config.yaml
model: "model that predicts nearness at each pixel"
activation: "silu"
weight_standardization: false
widths: [48, 96, 192]
block: "plain"
targets: "nearness"
optimizer: "soap"
eps: 1e-08
precondition_frequency: 20
max_precond_dim: 512
final_lr_fraction: 0
warmup_steps: 920
Rows from block 8, named by matrix and row number. Each number is 128 + 24 x the weight over the matrix's rms, rounded and kept within 0 to 255. All counts start at 0. Numbers have three digits each.
# conv: 3x3 conv (model.decb.0.0.conv.weight, 96x192x3x3), inputs 132-153, a 3x3 kernel for each
conv.14:107129153126156112122131102094164160107129131108129104142129097106107145119109180155130114085130169207118098108098111135132143173087148097110138124147163114116159115131121090122143143113103145115083152132110137126114124130118114117126121108112097121134165125092110111153137111130163077114124138105143133139128132166121094139128106140136132136118057123116171117143150121146128140094096156108106142139130150126144073132164088096094131128108091141146149146148166139122111101054147161098149152130125102175139087117137125165101189119117117118112151115139114182107141082115105129087135102162136165125
conv.15:151107156119106131107083126172088080157183107176178103108134139125109105115150188101104168122133088097143197121101101086140127123151170130133113107122131120162121121085140143143134073114143140133097134041194089166163118106141119139128106128091138128117124114126109137130113110162155132114145091118110142113114159130062135199130150099113123140123167092106091122142141159096101114129140127101087141129139077118089129128134138157104148151142131134122100127076180132148113095120135138113150137110118150083161117144142158104142107080167146162118110119115143112130124194113137143101146142107082092135
conv.16:128122137112126108142081152107141138153132120135140143104122127103137129160121140134163156085105098195139135127161143120117088105133160132101144177139146126135130117143161142146085157121133102150141168135128108113132099188154118130115136134108101109127155123177122137143129131139111106117130123106110126132121101104162129119136148127110166130112082131134148118110150114165152154097142163143132117139103101103137154086151154123149125132129127116120144124070067108133128126110103124086173141118114135138098113137099120143137134118112105163126117159105109129111149132152158135154132120153110093132
conv.17:133124127111106151117141123163111120136131135128154078153132101186139141129134081099178129117114083171113148107125113154109094125106161158112118135211120125086096096210072161125137126144136101129128114123095124145111164143127087134108103175148111105133143129113124122114113134124138111102111162122130084104148126083140186144152126107159088107084146097125117123083098078178171172131105113153126112088173131098127091114088126166128118130123155114124129132089112102127102131127133142151123139138156146129100114080104120147108124086132114148139152129107137138144127139098139110133146113161144146104
conv.18:169125126140126129151156180145123104168131151174157145079129139127177123162102129065118094086101135111153104120148123138151138147191153124169130087151093075083178087148112123153135122101152147120135101143164137127114127169179123156119167124140119157160089111108090124117124127121136136134170155153135137138079170099172159150144126122104153113123152151145189163121078156181103151134141144125140128121181141119187112139118100137122070110123147161120111197222166132114113079129163108135174114130097125164135162093175148107159126096131141119168103171109138096115131152096154132111125112079204155105
conv.19:123130112118122109125104133109123111119152156097135115098126109118130126132156129152131182124149105153133150111110132146145123116173139142092142130182118115101107114148131186165114149112133118158174153171148100097152088094072147178121121113095089106146128172108129156161154119097187116160098107108114140139091152163136173123115145116118150140170187093162143106138122118134111165108113165137094107138132062113138082076105152174113173081125105150128131114061125110118121083086140135159148128135104133095130154175143120165092109130140141131146108093129174145140142126123175130146123085124086121151
conv.20:102117170129117103106104118131132139116122137125138091136140156083137125126154079107118140144196126132089102111146112104119118103125151135093177135176127146089135102153178126140116111113148128140126164127091125139145133153174153090127123119114133104155150194118144114138158196104096112158107127154160099160107106118110096125154098146131060142086213110141127101122168097061137062102160169134132123150149156137100123138129108157122142123108164095187079078119177115133102178122098120123127132164123131075101098145174092129141132185120118085121141154158166119115096145140123166143119150149134081113
conv.21:149082151128139105092164110139107168125135081134136146146125104107155102125132156100100110119148120130159144119078130097162133139159109135123126132090119127140122139105169139129169114147139101111132126150113127112144117108111118164101103098145130138102116094126153131126109099125125131130129107125138138122103147169096098137123104130104168111147096133101151082134110192122142138144109107094110184161117068127138098133128082114085140148133146149139104074109122162129137131113137089124071094108104116146168094083087101135119103145143139165121111155130123116128135156125084137082167125122104124157
conv.22:110085153108163146121170139111095125157163202132153103117153168140182094127105124102128132089125088141116157127105132193137169149142107148129125123097133114132127135078139154157170100146132131128100102095148137150142123151105114079074117131159121153149158122108145127139128148102112132147155160126104113126184192117081130099124123113183129180133126156125111100120139140101148130096174138163157122140132160099120117161173181171121141123126136098139138128116093106143128144170130098139115150116127155167151135160133116129098130118130201158120162157133123129146130122161099130120130118090136098128
conv.23:104157149146146115113095096135141148137174103182126102158106090133158159133159107105131130135138127107059112123120157159162134111126170140136115165176103142078138184154110111119138124103154137081086146180126120174096105121140099152116106143071178105103169158112134120155125093131133133125139110127122166149104169096126085093100180101094124167150149145106113148121154115123134116121143123191126097080093106117166125118117153180122104114105136120122109108122093161179079085087101148138133118155149118148124090106127137118127117076108147162072106084153139111158119167143142107114105158141097144126
conv.24:123116112107150208085150185190119084113095112079182130124182132057115136143134125073118126159103184090179139142129109096120137088131154142096174100140049165172116150113143137141125133096114137113103137044136188140148129122085135110172076150131126160122131109091111167040088170169125114154136057127124169110077141117076195111133164126137132067114148137058148114174131202115212137131142119092206175153117141137087154200121102127122137113113150138135092169146105090112133134176156075122250153098168072162130117047151113107113151082159137066100137136110164085136123154116103126112087158126120166206
conv.25:127114068100108121169149146108242123114119125164144108180096109175115119107131147101185205187179141066074079107075135173141091113149190058155141120123136121116167126157146144119140147128152120079115164168082108138162093124153128151095113168134081138087122136155164103170157150086102126113107123152205137082138119147147146095115107083135113167120119156092097114123114156136181120162144126157174133100121106135119125099145101117181096105144127251138100131082190115072175153111111103144063117132123134121107066140087128127090157149151066155101126174128088123132133156079097055166127132122109108131
conv.26:106133105200179096138132092128160125159133148115138125129090165141177134130156152117131151109085112179208157098214110146074148127130109137141142083142142141128107133122092133166133168116117129128166123075142192105094120116185106141133132107158156129104083183200117122097131137147107139105132122130160156124137116148157164101146136135116116095123095171099116169148138124095102128089150128131138090119174112129085119152143155112148100134133126136111115053146163115127178174155190101134166158153189069140149120122114159098131128124183154119156115114120117176134114162148123134141139118094134123120
conv.27:094181114094091095185095142098177160120090140113103105152125184151068155131171094174121094108121197123146078198129162150098091092107161106127148098104083147166178131121160144175125147145067171110102110167152108173239139138147117157128121114170140114105138098086130119177121135114074155092136138201074177131087030161191052070115115116114125111157132135147142059109143137156177119075141149093127201156131150164105135147144138143133117113118179075122123127170087106115113113080123144168074108105116122127131164166121106077141143128143115080121131104109157119154102118087087164135099131152138145131
conv.28:134116200135120099168116098092119130090111152121148146140163111135120115184100121097139092151127177137165138140129104165075152177114159094211105142141114118082126129130132108152153111126139159130210117051163136070156170080114109134084125134115135145151150197092115113137143076147162110117107106160089190109179061125187161083096170095145136103130096153156117167065138165136102206149083141146178100113184143124108080143151121155115111108151110202102109088138128173151123152092176119100109114097105113131125154135129138118131204106134110120126106140113112131109131133127124120184131119146115156113
conv.29:147098120123111129103153142106138104134106133132100089147153141103136133145143105136123164163113116098127140093129166087169138143153116095165096151121214136162166136158142136133146148110136145053134152071163112123094137116131113137116132075120110156107108114145152112121144105130125133091114094094121116135089162134190159082137116167126131104132156146158105110117088131145138083093094073129149123126105135126133136132093169116164113076163161111180103078081163132151143164095061156175148117115128141136147124100114127119169156119145113181167132159129046177210187138105145115141104103122151143144
conv.30:096174153136168185108112114131135092084135132083180174109117103110112153122131102125159128127107093128063084132124127140193122101141182110050135118077059148219115104098107144131067076228156132111135253138095122151145149130129126148173174088076100092140122159083115199090135140118120149144111139124131120119138122238096098212103157113168096127103154124117141123104123129110109095105173168182092138105064096097092126121136075106155118145131158100115087087101159142186126159128122086091134140145096143190147077108087139157121062111085131169148156139081146133141076184107162157145143113139141166128
conv.31:132135087118118130158112165121197119153085082086130144145127158162057120113157125150113050128110127157109141161103189165125142131097118139078098079208222132081047099110183123145162122074122132178129144087157107168135157107121105084139126107214114167112121130105149129084103125009130099155156167170090120164128109118117101148099114147086201122113117118145105118051086120157082209158099136068148116143127121176146137096148155159116068120110144132106115106124170121178121137041116119165159104126118111130133139146167105189083129091176129112125115145189116167101072114125124121110099145233118141103
conv.32:137092085117181090137153154144159106143123130101094085106133151172163153093120118111121131141102100126143160164117168136129112123076148154117094141131121135099145143168087117125141096153114147108102131149153116170089124095120162146132139127173130085095099101122189135116115079092153159135137113140144082135139145129098088155105166100141163103126133111116103107094102083134161121111028098118096071122093154086103119129115151120108119108103083110117099084075104115087077132127094130101151094121123122131099132110158098114135068129162135114105152141115121118108105126116125142103077114048118119076
conv.33:112145087118152156139082101144141162096174096143155145123125141175100120143181147133090131156103131103093192154103171105118100144150139149071213109079107105125111141081150134091128110129158120164044064104147126110163130133107105132127103110163163142215116076113099112133124121145150161153123080142117167135196102105185151109123131169127111121122162149171153116152144110126116120103165170114084102109144133136193125119125172123128126104153080109126108106147183148091126136139136127135122156108133097103134130108112089194089078133094133131127128136149131104128086140143188113157115069109091141148
conv.34:148113126169154082106123171112145114150144146130104148129123104091129183117122143100152136146110107109106167183093156108093166101124112200126075088167135151103138156195106151069160075105151178116131230117114138124118096150097168149135132170125166125111066148129140066119066108117114125128160098159136116183071169094142103134152143133119122129123160116101191129181166100111139131137108078109163122143152130176117106142123161087087163115096158106135115187095075111117139087104134197118095121129121063145137130143115147146097090140159101127093135127121147119147117088179159155070136151123185120133
conv.35:146105134134105075227141106153142116150132152194195120151165129143093121185156164161146097072088124123154089099131084140085165134121112141101120116185156118120146115151084078117155157191104095166137039163106178121142166106150095134154108182101142037071122087137080156167122116108110117138108102127118098127090059155176130121127108144169092162087108112121138141122129121102137065092062128132087110160148106109106131105072107149114151140124167116098135095128088190094100117049163159170125109129087143160127099131120108099103128116107117123128109148114167098121108138160079135103125158110145187116
conv.36:173163126174127123126158127091127127134131083122114135109131144131121146149186106117160138133108182139116093118133107108132139163153105122085110085068209172189130109111080102154112129120171111059137135180156141165123148150131103160053143143152099083090087070148170174116100175169134158101175103126091159114131108116160125140138104165087120085124145168154187137123134035126117113108145142089113128141164113165140127110084135100177155128089101152178200175157161160201090230117097115152082149116088148147124133138101086137157089171140143100116072127108100149120174135114147169106125081146131187156
conv.37:108089134196111099130185086138112140150120146116173132145169136154158133124171124120165078088059134113143120144168134099148078073114126126148133161115124100090108165107095127157115136102129072153140125120100126118011123176082084125152166130133151106138156149164144090084084143130113150116168145132135155177158116092170154080114178152139069156140154099107124125093126149128158084153141085099130160148132160157114101188152079145122129077089151154125155118151124053151117116153127063133117153149148077122097100193148128083123129155157065137127147150091088141158099144126109116169131126140181118089
conv.38:158105130157117147134189082081154149101077097160142108135169155161102117119151100144083070118140157130147103129112160141135123160126106152115068159152124173073168123125078115135146133139121166065164072178165151101113180136126102145138110144081169125126116117108149122133129137148134162173113105111164105131103146082115163140134091124113121159115183087121147158125073138123162182137127094119153142095111138078186147102132112110070184163072142085110067103123120142115085145144190154138148150146103143162129174132123161123134134145127105121197101106170135126113128156133131159082105104107154134168
conv.39:157141108135197161136160133159126143142118111149103099099193117139108138112140104172085129149129117081110144125116166174151100151080147137137112141138101134145158171117130134138095141146115172115149144161152114155087089156147145150182076178134132092128134169137103159125153139135163098161103177109112114150150176080091168115120147104123130168152104176142148150155150097145084089111124138157101080133114128102172138094074171124165128159129130202140141118162181117116138155197084151147091146139121142127118113167136073132117151143128115171157083175157137056155128174072135158103150104119090175188
conv.40:162144128189110160136156147162133120157085153140133144134165154102176141118071090118202128159194166119161112171135088077128129163142154159070165126131148123106110130137110076143117152122171134179141125106162094086101126124120167144136119088103091098107172143187142109148132138168184130114124170172101145112122155116123163167135132091131143139114153065127163078086189117109133139084098164168162131082134105140092101082090161139148166132154129121185148151117098081144109137162109130077111088139136148166124096083126146128093177125165151071083160125169132121150115122118109179137140179178123070079
conv.41:183147072161098134151059097147117135174165059147097119144123131105131108096154156145119157143142099156085130130095134142120124076143144152119137120163131115082095103131150171171101163091113117170110139110106108095103102145139180128133139123114153108112112179134176120095176104111170138119116155127123141135154079163122172108122098098130156148141138136107089098147166151130137134108126148118170124115101105117080111085146153188103152114114158088089139135173083078169119134145097094134122125138145125080147165136100146129139104123134134124153134099131156156122145081135149136162136156126110132116
conv.42:131127185149086099132141163138144048101130103128125144140106129102158087172129102109149132133153099213124099085148150126160145162081161174129122100211126134145084106188126183115121151112117135113092129128112151118188093159168132086119114142119161151113134163146105148096161157082145094112116125121091144155101174144174092103158124107114143097120106130105122114109134109176170113098108145130090174148088128131145107084167106157122079135114108078166115112157084153160143144139125091135127149119135150092160149137088128118141149118136116087145128183101203082114145114149124126134141138104134096158
conv.43:109132090088073199133152079102164070167155172112069119085151123168105144083100102092081156147087124158152152103133166120145147119127107087224161050245128159085076094119097117142159096118147129142169187101151095162110141166144122135081124086091134156130099255176071110088134121135166175091139181118106100164046166199144042128104131124113101119137078158148145095154100109167113166149107159008194129152092166155085110136125104110172092131128073207104146251176091076178189102077090124126133173106079151155124135070143157033095225155115082102126111130120073128176124081139136195114172144123147113108
conv.44:110196149117156150124078079046170150072220071237088144165074120069120140146104114117090130137108099167230194140088161102117168120130127122134062089102109130072132121088127122178100143168190136220098094135111138094111116102132155130056051152169188129105191212120107032110135165159180173110141138100194127119051141160153062083135107122088196080127081113109164102165134118113146098176146139127070176113155130170095119161103131096055216107103145090110098179108164150213104086097162147155109149158100092093114153126173131109122135083132143160115142061107090163158117209050144190127097105167036121122
conv.45:166133110113136103096137104123171114156133153106095090074179153148125136111138127129129163065151111160230134121127096120125188101140108116125113176183122134088134161110137132180144124117092159103122175070154103151108071164113125071178142117152147152155152178131130140101100150116109151099107143118118100159125171110110135111092128134141164103101148108134147119104128093126138093093145143148093128142103130127125150154185090143147156143161108057176102089166115125108115093172091079137131104147124076138114103163141138114125162115131124096121145128151155160094182105088125146115098152145122157121
conv.46:107137145129135109094203164113144129148074165068177099103151143137147127116163095116096132138108175133174132064164150117146112130100131127085155116143189135110129167120149145192138126119125108099129081187135141149053087133168199071097152125090139128091183086178073139119085171146146149094118122154110124155179089137072144147123147120098155087160093143139096124088155079189115117211117097117160171190095145169106096174132069099177130127157150188072059181098131136140135175220144148116132106182088095129143186155144148104116152171087078190141120102224137123140096087146159110124142120124127151115
conv.47:126131084115138145124158169167166121114138120092123136134150148102059125150149108101153117172161157088130149099135139101174179134132108113140093110129157100135095097126135102110146147136116139131108134097155137104123142147077140163125121184168085128132105137087131149129132103112193119143098168137093177064111120183100131116112118143135135133132148066154101114133139120110122140132096105121173060155183179110131121093104151121156124126104124113154146140065144107121121109118154159160119122135107156103154131186128121131126139093095150105149112140127131112091117120134123092169103133099093144153
conv.48:117143118125126123143125130117152125152113102134171110113119137113123127095182129158125153105099127111087115121165129106072135152164105118110100125152130126127093120172110130134098118154111139152088132109116123115082139135092125132130148116117131119145133123094111129113093101139140117099152126109124134142163090092120175127111115131135113139108154126127073145107157100126102130120139170099149068109169135133129076142088169113165116125108151107157147127112115135107124114140139150118088173138156125121081140141162149151093103095144154100130117156102167093122132126129101112105099171130157136136
conv.49:151168169161090104084129116154140148135087114112136118134111156123147090109172091173199167095061084145099120146146104139136139114119094091112095193133151142134148145119070135166133128124108167087195118159128148141082088127136170142069088137157098114108173194104138096163099113142149109092084151103125145147102056119098142146156111144106133108147131114112096124096162100156083157097128102125134122083056104096143175136123107149138112103139157076153095138133134105154116107116092080111132120115148126133104092130116129151130160097098110104135166109116099157115109145106105126098137068105118179146
conv.50:125108133130129142141152142143143104142127142131162117117083080136193142179121144086161133082107130137139159095101112090163143105130106131133177143111147109114112111126119152143098116114129107153097134119147119137115112108119139121103103147135124155126144091149148120111157145127136149136128120132095126136142117128115158144109146128110140106156184110120119102094124144130167106131096145142117074179157117104143111094149125139132102159138157092107136136126065116132131161110129164145140118110104115133141155115138140136125074094125119156145111131082131139129127118182131151127145099127116106160
conv.51:108109087135137090095097108079138149158122129115126153127119100115132132141130145123077133162130084104136141121088156106128153065130124116105149125123123119146150099110122123126154138126133127158122166149097116103172125110164156102122110157079093113121116104210125135111157142122134126134136102139096132122147110116108138087080133122183094142133131141119143148107100113099140114112105154131160139176145101121111126101124164131145131101121123070149121148122106107116106149100131112134182083126139170126148106150143116134115122171128158117092108119150121099119148178111112116176189160071115097109
conv.52:136139160129176134138130113152130126099198111109080147100111143105147150133101132149149088117094096129097112120188083121102125190122147148088051139071067127136145145145072108129125114120131132100125111126119164123122166134101169171107113105152170113160151036067131114077107141137167131141134152102126139179158154140115159110118119110103139059156141142116113118129169175118161075143116052166066079111176147117138138175071098087125148078144088156085204049080163128095135098159113192175105107154140137089130104107155131164172043097110105111109118102117086130124118085118128128139107170187056126178
conv.53:141110097105165127140122036122095107105116170132134101123144134135082126080103114141101089148102105120175120098139096128151148125141127092150059140205103111093128090124143090125160110140117138059200126125147111135099130133128146106122120126116100067099150177106088076131146140123096083127101137156099100107131097131128105120149119127124136151110183105132117116150074129122120134146130118104091114139123110122111125145116163168128053111167112117105131160096166129100086112104141144093082115136137136144099128089122098160133128110146154102185135114134133128139103151077128080126118149170097115100
conv.54:104148090069138147148098102124113139148158086134082129119126106095104164177148152124114125140109127118137116146131168102147082140137147128125147132109101107142101153122143174149150115106118100103137115114056169166127149114121125150161093124137105115166076146135132160093166108079112135102088172132159090104120138161112084129134147156130166104130130097157126147116154129076122059146154155114147096146109140142109068136119154160095095108168075107159141111113152130150091067163132141162103128139151102155083109087135161180139124113125145134122141097155158127094111085133151104068084165107131149082
conv.55:140121122147136112132127080149126107111102123147127165115132128135135119136130125126122103100113150164132074139148132111112081106152104097158123113150102127115138162136107142123100099103135123145142113118143166133148165118090135122101137104111106076137137173129089146091135173113158133125113110118148154135088137139164097122165107141106154119105159105120149131096098134140132113162135146145136081143139145152140129161111126121118066098144115135114147120126127176112110120131143130124152137089096134115142149102063125112140134119161133115064126177121144100124118110109154101145139105142107128137
conv.56:125157172099155110066079088101186113106174127142097090086153139175132144144087117103162083129069153125131114068151134167133129108151138079104106105152148117129104149091067131135159119133117114103149175154133140156124089166206138141124131073111086078097103187107132160200116130155150131104088183128058160123127131146055113134115089150091172106136132158177113150148147080116130154187130128123099120088122138129138129156085151150211097161137104119084095169182033108154160097125185135086120105130152109128130106105093069079118170089057164159094106112099118176136129132112127166131117126112124097096
conv.57:121152121184050108114099101107158093156115178076185111117114120147161155104115109085107161117089078148179129114121163141093131103087083137119085137126158136098129120129127138154181114110092138099126118098177135092107107141104160141125122110084104140103113125121087101154106142140165097088163131121117147113131124134102113139107141117090129157160125093113125130132107124122128153102159104152151103098121145139118126174124083103097111114093132120105152142166100110078131149154141095112110113122121166092110105155125140082161152131107058167130114142118123125162126100129130122134118127174149145110
conv.58:118098094127096140098152154177157104138188141112131149123133121129132138108086171123110064165165128170108136156106103109144159065101168170138127123146121124175110128131101118154119154123121129080111071078097163154156106155141104144112155152138139122143138092134123106138079123147111095113104099141167098144099122131094169151107115163126092086084189146146197120103118105139109099094122064175098051090119154139151146153118085120102103114105098102110133136195178125088104095164133116134163081121132150080110088098146074177136152147156088080188149163149120155170135129143124114135111126150120150124
conv.59:133114090092122140177102153156142071159126112130126121107104093146128180082149151142141133116172098173117097135152121107145167109109096188172090145108146150185132160187082110093095154099185102140144128133058130164127128120163156160157093115133111140118146097120116147118108093131094179149161102135102111124128119151142135115141126121114111119090077148138097149076154106176111153111163102100133167147073135142117112152159102131144125113112128083181178073206161098132149194097141100172126126123131095138093132145113085124151141143101105130107138155103178149111137136119111210142135133089115128137
conv.60:162146155126147099123099174151140124119095151131147143160130123129141108155164148154145144122102124111145116164118133137132121104084123117153099123107141103165148159172124135119115114096144158102141118144129089143145133170152150126171123127146132138097101083135106116127106121134094147130110117164151118102153131146121119144139142121126150130118134120117142130160158152159097137149177168112112122146144139119118149137170130135159085180120086127112131092174140139167136144126111123125158189135172088154120145120113125108115138145135136104105135072132111181101122126119155121176122112099182148131
conv.61:128160075119137170127088095135109136102182144163097089126126096171180152095136123115114134091132090090110164099105090097181176150157139128096152127049063143247223117075167098132095110159119134089059193193223184156189067162107121108166090114109139141126102056088155201193124085108168114107176166120128170106101136083153036165118163136087126150147105110160105064125131129161133100142122171110095135103162080173188139097145171112122147123138146104078067062088124062135080179159111147130127132144109131046133163161087112149107086127097173187165146102127121113187107149108145117133101147092141138115
conv.62:134123138111178106148142148142151099142136152096132138179148154154104093146190135137148088166143138106138163167148167132155122133142129150134133130112170127108121130154155108164137100151137177121095126180116088146135114105112157161168120158123108137160151089156166104091153139127121151150165134131156141077141155105117159098134136162140196128131113072109113144117093110116133101145128079157119097136127116117156122102139143113168129112137118096134159157116131131143107161117109135133114151143143149130144096142118154137145130170171122116131153116137132097123118093160146135123140102152111155134
conv.63:112139137149165140104143112096169113171127136152102091136141150144126091087137118122123187161137122114092116090072169133069084156190121086160141131060122111098146064071158127117090162156105165126143115166041133100125117110086131175186135124107081187089131124151157105144139145132115198143129084143085147116149144162131101142070161102080107127127137127111152139094153143163141093103135135065209149141066112128143098112120150132175123127125143125070131132137094169098122144167155111108102131098109093134120118086112128098114136132118097126114083101174132158119174099084109158192134140052148133142
conv.64:146119168134116077055108159099147133103098125167133106101195123136103130141116119114157066128118175136061089114123096149131172134137147155055076071177153133170149072103163159176039077142209168157079104120255093118087154125095113156130123057129142104131068081087142140154140111090133162144063136118101132157168092118081129050095163101132119105144156140128097110109131130132151120109119190130041150101178127130136171091111112150168130165164106171129152115220060140119117142096139066134189075106109104129135167156086071135105094152123148176111131148096160095138131095130159106106126043144139178127
conv.65:115088134146055137109123087122099101138113081120169177139118121129149127128141165149103140128143117136133149080155160093150134101085144098044090090238101159122125167082090089193177095165137199176146126101146102119110137107138123102117168156138107128136091246101122098113068124176147088139067194094155145100131144136117162124108142161144095131095156130128169129116069115112124153071073196104148095160179129152125131077149129170146119127098138094196157123044110129119150126133153084097123067090155124152091127095148117148136128167082142090165153114101117107184109149149158061121120118143134111110
conv.66:127111062143141159107146146168141086131149134129112144098124145181112139113115173121116095145182136123187110134173128121141096151122132111153115165143079081166099124160151108165095089145129135065049178177195104172157156165082150142146115133114098159121147103081139186107146110121137112086073152082126139141136115129096124158104177128174093125162103133164075143111125132101135076138112068082124125123172120196155132121149103128091137140114125113126147100107143174140050115144121088113104152113110144117100159109062172103128096100111189116128131165138145154090114104119105149106116146105103126124
conv.67:060180129080143133142059150128134132162172124104121074085161101134142144081153098126125095160194158119122027090089078168147098070114108133104137136150120115146112129090137147160081109143139083167076154115140124161164127173102120128136125126087094123123133152085164138113157106130099148152180116126105149140143120211133145131133106105114134100138127148171115144128140118150145096103160093118141128158098140150072191096082105167172130107123133109097075109113175105158156082105127086196118095131115082178120149102093120107131169098099137121091153107131131143107140155128125181082119135099111126165
conv.68:118130126120132155124125160106136098108124120140089143098127121186131082125110133132199130130125088094100151123111134113140077113129137201048116132104162088113101156128122110126100077145162097131126114130127085079179077140104128178144131138104136091121157123112144121152095112138109107152150172143122121145155127114104128161113130136108177130113112122112132129079171129182141095142148080164115095127138128119111141137132129108100117144119099157104123121111109107147189155178086110140176122076148154165092143161132113139163091159101123121119129130098125109101163105151116105115125140125108118148
conv.69:119110088139145184132167120120180150129068091099142130124128150113091104132094149121130139150132130126151093107141149128132093111121155098119133117138068120118139118158158112103115140118106100178161177156138089070125106146137141117119128162139112121123134136110141144104186102129119163148105109131100146108065140153128115124178127138117144129097112157167140116136110113139132150121137151156049097129150175173162161144119129150155148149117118138175143105175110103140153113129183120159125119133146129117093126139124135146134146117144078124126113117106108112134126138117143145097116145125154119150
conv.70:137115120158157077119118164117081119180212083109126135126152113121174177079200110159101147140146048121084196100136114143176179141072076101135122147186135088135103118174112139170111102074182136164135180144111132133168117125119132160092148137140128115135102149136120079140127098128134136134146117153131099125139140124135142111119047166159146121094110094144114119136182135135061166158153136126123077087125099158119065179142118104105138140098125127057130129108100156154155107133129197088135120134116165125139150097112098114136186115130090128187147157092099113143109182063118130074135140151154072190
conv.71:116161139129086092118100150143133135128149129147124116113148111113098131156132097131123139180147137089094088156175150133141083113144131154076150123101132161169139172115163137145075132158156125117129099093106152131108112135145141140128137111134150105125128105138131128136132165102123131120125152115147132173135120101121111112112165118100117131130117111105149120103159119099138157140124112130188112167116115116108130124102140146108158128100134132134129115114080111121137128132075103175112127139109117118131143152135121106158128130131097109126103150152112090128149091143123137163113158116131056135
conv.72:107121154134073124126136146134128094176110132138105110145125098103107132136110163150125119155061051130108166107121080139142106123108132158151109116153182139099085131118128132105184134139114164160101144170076131125133103144141159126087099101142147137137126120195141112077114143116147197110171138138111077111073136137133127109095126130149149126131159106135119143132134077144180177125123117138099165116158083143139121184118112094155153135115107123182094058136112123131147130143153070119169145137140144123165080110115165119126102134121132142156107152136168135120127109107162155134153133124163167160
conv.73:140117097147149121062202127129147086134061099145078191134147098144198103063205145101169115121144079075144066061132182147110177104136033131096138139083144104165144061155171095116167151088142137127147167177158110087128100123101137166115090150104170102156131096121146093146216131128152150108106089165117122112113116139118185069086170104157181119152083088121164120137148123160098086134115109164199088091089158106101150098135152171096118136129111111152128130078128114138145176210151120199095149139097140180167095133106086181144072140119060134109093189071130115060145101167138133108145157060147114098
conv.74:177123130083135153173162110108130158140089138108095107108080134085139100166065118127160079112147141137084097140173151100088114111147125153214117119202107108041170103189091119154143140117063178201133122132110161147116101130101121152130095194112100163094116100100103086144177108110124164132106187138135075196108131123169073136123096118136134107097150160127177118152130177142151195109147126155123106151174155063144150164125089103108113116141118156130106158125160131093115147132137203193118121128084156144126102128153117126111172089187052106111112176132105091111119108093096176159208192116150145105
conv.75:138124114132151141155131131142148134147113165142122112112161102144150147143135123169109136162144107127090174157115095091109120120163157099198199145093095126180157078159142126124149143168113097114100187100161084125119145186141148131110118117157131157146105099114176132123149149115100108134130118142168093123142139144158125116128117117142108087136187112104117098110143134106102185168172142148114093191159160122122155121101120128121111117085105183185149222117119134112105123211120083144137144178109157116162146112126157126171137103133095154166147146077108112141097178185127145101137121179111103170
conv.76:085109101151138088146155186141138119116100072109133163169125140113142102105120157137149128063131126116180098140169117113166124145114113158080114134072116162119103146103102118123145102139087151169127098126108115124149135147112114086114173162156125080107147127116163088132161158123162140102128136190134115127154077125072111142094140131136194103129058082116090103098087123177150165175137153130088141126147112109151114139131122118107090161152081135125107137111115097140147147104156140125108144115157104152114105167131068118119085134124084095111148138118083152078122124142123091081117136111135162185
conv.77:076141120163200127155105104153151113129156120107131106170134160146102113120119145076149104156074181131131116099122171126129167133077111096146089132135154163159127132121122063153227137113088095152165130196076103168163120100129137191141097152067100106126142122116168106134116113149142161097128110147139160141086174106079088145122148113093167068139083147083133146152165121143115117147121132185149082143092119117143076115116137150102096125191112081124116198095151130134113183126137102149136110105130135149141117096147155103143114132111119093107157099131116153130118130113128170147117136094102184116
conv.78:138129136161123192085130103110091139109132139131094147154105122176181137114115119137105104085172138102123092108096075136185131119140129134058156178156106118139104114123145185133086123096092098096078156231160157169072111157154133099121104172100120054123158113158113171113123172129086156158103117073103158167122116159099140064133131118124148107114121131076212126143103122135104104107134136161096255132129131086133139033102154172106107093133089133162130110137111092105174182187152107123122124152159094140138116081071103131122116128094108113144103100106144130138109122077156120127186149200100115068
conv.79:151151139153113161124112140161105151125145108169063113116093125124159130102125124119095153106183112144131148098106110196167151180072104105147138133112070125109116116111108124178135077134171134121143125094113107114138099091199149083113123121123101159141129140087111060113127138133160101138090076145150112133211176100133076105074146184141090113170116114108107104119092160082097116156085193104094166082106107106156149160108133109167119101124153110106139120099143203127131087151127165110076133152130129115140115106184110130145143143100110114138135103154156136116138103139115112142097100136116111162
conv.80:108192146130097124127057137134172097159122133120157107133108140137181104108145105066117141147160119162122152152166156126120102109143058120111115149163142141151139125091119126161112148166127158151123167120137106114130121160113135127157172132093138155134146158120161105128102149098141129130125217099125140125138123174140111172128142149135120161166120133114144107100140082178179167124109181103139162183138078138133147109105144143146111134115091097097166123137183132126152104164138115156147061147165123164147158157148131144142182081136092140122142138136131159127150130195128115131133103118142170097
conv.81:161118116140115169158160068122121173128122203118194078139141118099115115082139145120116150154094143171179140136131123091134138145108175114131084099121101137106113131097136114087143128127164111111080170089162108144091130152130140100127150173112091141083083126129127068127150087115127180151169106117109120137097143149182109054170091128103176132104146116132156100144051121122110102132104111161103127137162113164122131103124125107157158091061163131211136118123198137126098118132103128090093165073149123135147139108166093098095111168143068082106134131135114084146132154111108126167121159105116121191
conv.82:127100100150148104185114122138135125116118141114083122073155090100095128121129146158088172138162112145087122122140151095106079137075151105127112132037129075083130141175087133129123136091051164150130153069112141132133110133133154163102137132147118165154129129094083059170132138107131105159070182113107126121090121152168098148130142083124120127135131121099109155104179130135188135072155184147157128045111172206091108133179158106104150120156110143099174120166095105133147107134122119135087126153093134109115141134111165125167146093158074165120109131117135123100128089129154112128100075118111132106
conv.83:137208099107079134129170131150162080155112133130145104115087160111110136093129128183102128035188046081139102109139113093173057112084160110146112190091156131121135094136089172165102111126115090178168130106132100155147111149104159132123126112106117128081230094159114118108119123069129147151127137110148132161140142141137070165093103093153073171125089174120127051110147140120164042154051096110119167151067116092083156152109099133091145134144118168119113121158151133127094082157148127129106116129126079094133186183075083096115125149134131130099130083122142132147149122058143172079145154091134155100